python train.py --arch="vit" --model="image classifier" --dataset="rendered made-up planets" --train_examples=195000 --image_size=48 --crop_scale_min=1 --horizontal_flip=true --translate=0.12 --targets=["kind"] --num_classes=7 --norm="rmsnorm" --norm_position="pre" --activation="gelu" --head_dim=16 --fused_qkv=true --bias="all" --qk_norm=false --parallel_block=false --moe="soft" --num_experts=16 --moe_every=1 --expert_mlp_ratio=0.5 --slots_per_expert=1 --shared_expert=false --patch_size=[4, 4] --conv_stem=false --layers=6 --width=192 --positions="learned" --pooling="class_token" --mixing="cutmix" --loss="cross_entropy" --residual_init="zero_last" --optimizer="normuon" --muon_scale="match_rms_adamw" --lr=0.0015 --momentum=0.9 --nesterov=true --orthogonalizer="polar_express" --adamw_lr_other_params=0.003 --grad_clip=1.0 --steps=16700 --batch_size=384 --epochs=32.9 --lr_schedule="cosine" --final_lr_fraction=0 --warmup_steps=830 --weight_decay=0.2 --adamw_weight_decay_other_params=0.05
Rows from block 2 of a small image classifier, named by matrix and row number. Rows with one number within an expert belong to one neuron, the router's apart. Each number is 128 + 24 x the weight over its row's rms, rounded and kept within 0 to 255. All counts start at 0.
Before each expert's rows are labels from the 100 images, of 14848, where the router gives the expert most weight on average: "top examples" is what is common among them; "peak on" is the class under the peak. Only what is clearly more common there than usual is listed. The data: rendered made-up planets.
# router: slot weights (model.blocks.2.mlp.router.weight, 16x192, trained with AdamW), inputs 0-95
# up: expert up (model.blocks.2.mlp.up, 16x96x192), inputs 0-95
# down: expert down (model.blocks.2.mlp.down, 16x192x96, transposed), outputs 0-95

# expert 11
top examples: cratered rock; full
peak on: planet
router.11 [109 166 105 110 111 170 138 128 163 154 159  93 118 148 106 163 142  86 150 126 115 125 139 128 136 137 135 134 118 139 131 109 113 134 100 131 116 140 133 111 124 131 166 152 121 154 157 125 143 113 162 120 110 111 130 112 109 108 170 124 141 141 138  96 176 140 142 117 129  91  91 112 146 159 111 163 138 102  80 132  82 123  99 148 137 119 179 137 111 133 133 173 109 150 117 118]
up.0 [124 101 110 111 123 145 116 139 131 125 110 120 127 123 141 147 146 136 121 194 177 131  79 132 143 128 123 138 112 121 145 129 113 155  97 138 141 123 121 141 127 145 135 141 100 115 137 174 124 116 129 146 118 109 109 142 104  71 112 114 128 118 188  58 110 145 156 169 135 122 113 181 161 117 141 132  96 169 159 121 107 108 114 163 125 128  84 131 109 147 116 126  97 103 125 135]
down.0 [131 147 145 161 110 104 149 126  79 131 161 146 129 127 175 150  89 126 132 126  99 151 138 148 154 109 155 126 134 123 121 145 168 113 123  93 136 111  96 153 123 168 154 117 123 170 113  91 121 132  88 118 114 149 150 147  96 125 134 136 152 132 151 171 163 113 140  87 109 102 146  96  94 146 110 113 150 159  82 136 117 169 155  97 102 153 146 146 140  88 154 144 111 137 134  73]

# expert 2
top examples: lava world; rings
peak on: ring
router.2 [133 107 110 150 141 132 140 131 100  91 122 141 152 187 170 104 121 164 144 146  82 134 122 134 102  98 143 173 130 135 145 115 134 129  75  71 150 122 151  97 118 121 125 101 131 113 100 135 103 134 140 210 143 132 131 119 142 128 133  96  79 112 114 150  99 135 138 135 141 125 163 123  95 127 111 132 167 136 148 115 129 168 160  99 164 142  96 153 128 131 130 118 170 107  90  84]
up.0 [143 140 127 143 106 158 148 126 157 146  66  91 118 139 169 102 152 105 105 138 133 143 108 138  96 122  98  85 154 132 156 131  92  89  87 135 127 125 103 125 159 124 126 110 156 123 115 118 140 116 106  81 130 138 123 147 147 139 110 115 121 126 161 101  80 152 168 120 116 112 132 154 120 129 106 120  91 164 144 147 115 132 149 106 124  96 180 127 154 116 116 156 131 139 136  96]
down.0 [136 109  79 159 134 133  87 142 119 147 126 125 152  95  76 133 113 118 144 200 119 122  91 126 114 121 136 120 107 138 128 169  92 105 164 150 106  88 139 110  75 175 132 137 134 165 118 157 151 142 101 120 147 117 113 135  71 114 150 123  91 106 129 125 137  82 147 137 102 147 126 117 162 152 176 113 149 146 113 130 167 116 144 133 143 159  90  90 130 115 189 126 113  82  88 118]

# expert 13
top examples: desert world; full
peak on: planet
router.13 [ 97 113 147 163 103 161 182 114  94 182 117  85 103  96 113 179 106  95 146 105 149 145 123 112 108 109 117 137 163 173 148 138 128 169 143 138 120 153 103 119 163 109 106 138 105 143 160 132 110 138 153 106  93 114 155 146 137  90 148 129 118 114 121  89 106 173 126 130 132 127 118 146 112 123 147 152 128 109 129 153 138 142  97 158 139 142 153 143 132  98  85  94 131 123 119 131]
up.0 [125 119 102 121 115 184 141  73 119 145 153 151 125 111 167 122 136 129 130 128 134 125 149 132 128 139 137  92 106 130 130 102 124 123 157 148  98 131 172 116 162 138 137  94 139 111 115 147 134 116 118 113  60 137 131 130 101  85 129 152  84 112 118 136 133 142  86 171 106 104 130  92 123 128 101 117 141 110 113 101 119 120 101 124 168 135 107 135 131 124 156 130 119 168  98  30]
down.0 [136 148 107 155 154 164 130 164 126 138 114 131  98 160  85 153 103 120 144 119  74 111 139 122 163 115 139 175 131 117 172  81 106 122 119 165 137 144  78 111 141  91 114 114 127 102 127 136 148 124 171 128 120 138 136 119 120 158 125  93 167 159 148 125  79  90 130 132 100 111 166 172 129 103 149 121 141 123 120 111 138  92 109 153 139 108 138 107 162 128 142 136 178  98 126 148]

# expert 8
top examples: crescent; glowing rim; ocean world; kind: cratered rock
peak on: planet
router.8 [133 111 101 121 146 102 123 161 132 148 127 159 107 108  98  76 129 170 103 114 140 109  96  86 172 119 125 130 147  96  73  88 110 143 118 140 139 138 136 104 115 115 152 122 165 134 145 124 116  83 145 142 129 102  89 115 152 121 142 108 131 135 137 155 168 135 137 112 153  93  88 163 125 111 122 114  89 124 129 109 108  95 168 146 105 162  85 134 127 169 136 142 106 154 143 104]
up.0 [103 158 122 111 149 123 129 145 142 126 112 124 128  52 168  93 137 117 137 133 142  85  94 102 116 156 133 118 141 109 145 188 115 107 153 107 118 109 109 118 125  85 116 104 106 130 140  94 118 116 119 133 119 105 113 147 148 151 109 144 141 138 130  86 131 172  91 134  83 132 119 155 102 169 133 124 150 115 124 152 127 139 112 140 129 105 147 147 148 128 100  96  92 165 149 191]
down.0 [120  85 135 167 122 183 138 169 128 127 124 131 127 125 121 130 125 167 110 123 177 110 132 107 147 160 140 149 167 105 129 128 150 144  99 132 147 167 114 130 136 128 115 132 146 141 134 140  97 102 118 152 134 129 136 164 113 134 131 117 133 170 107 131 137 134 101 119 126 172  66 106 140 125  80 159 105 111 153 112  93 126 200 116  71 143  98 117 146 173 101 148 136 128 117 104]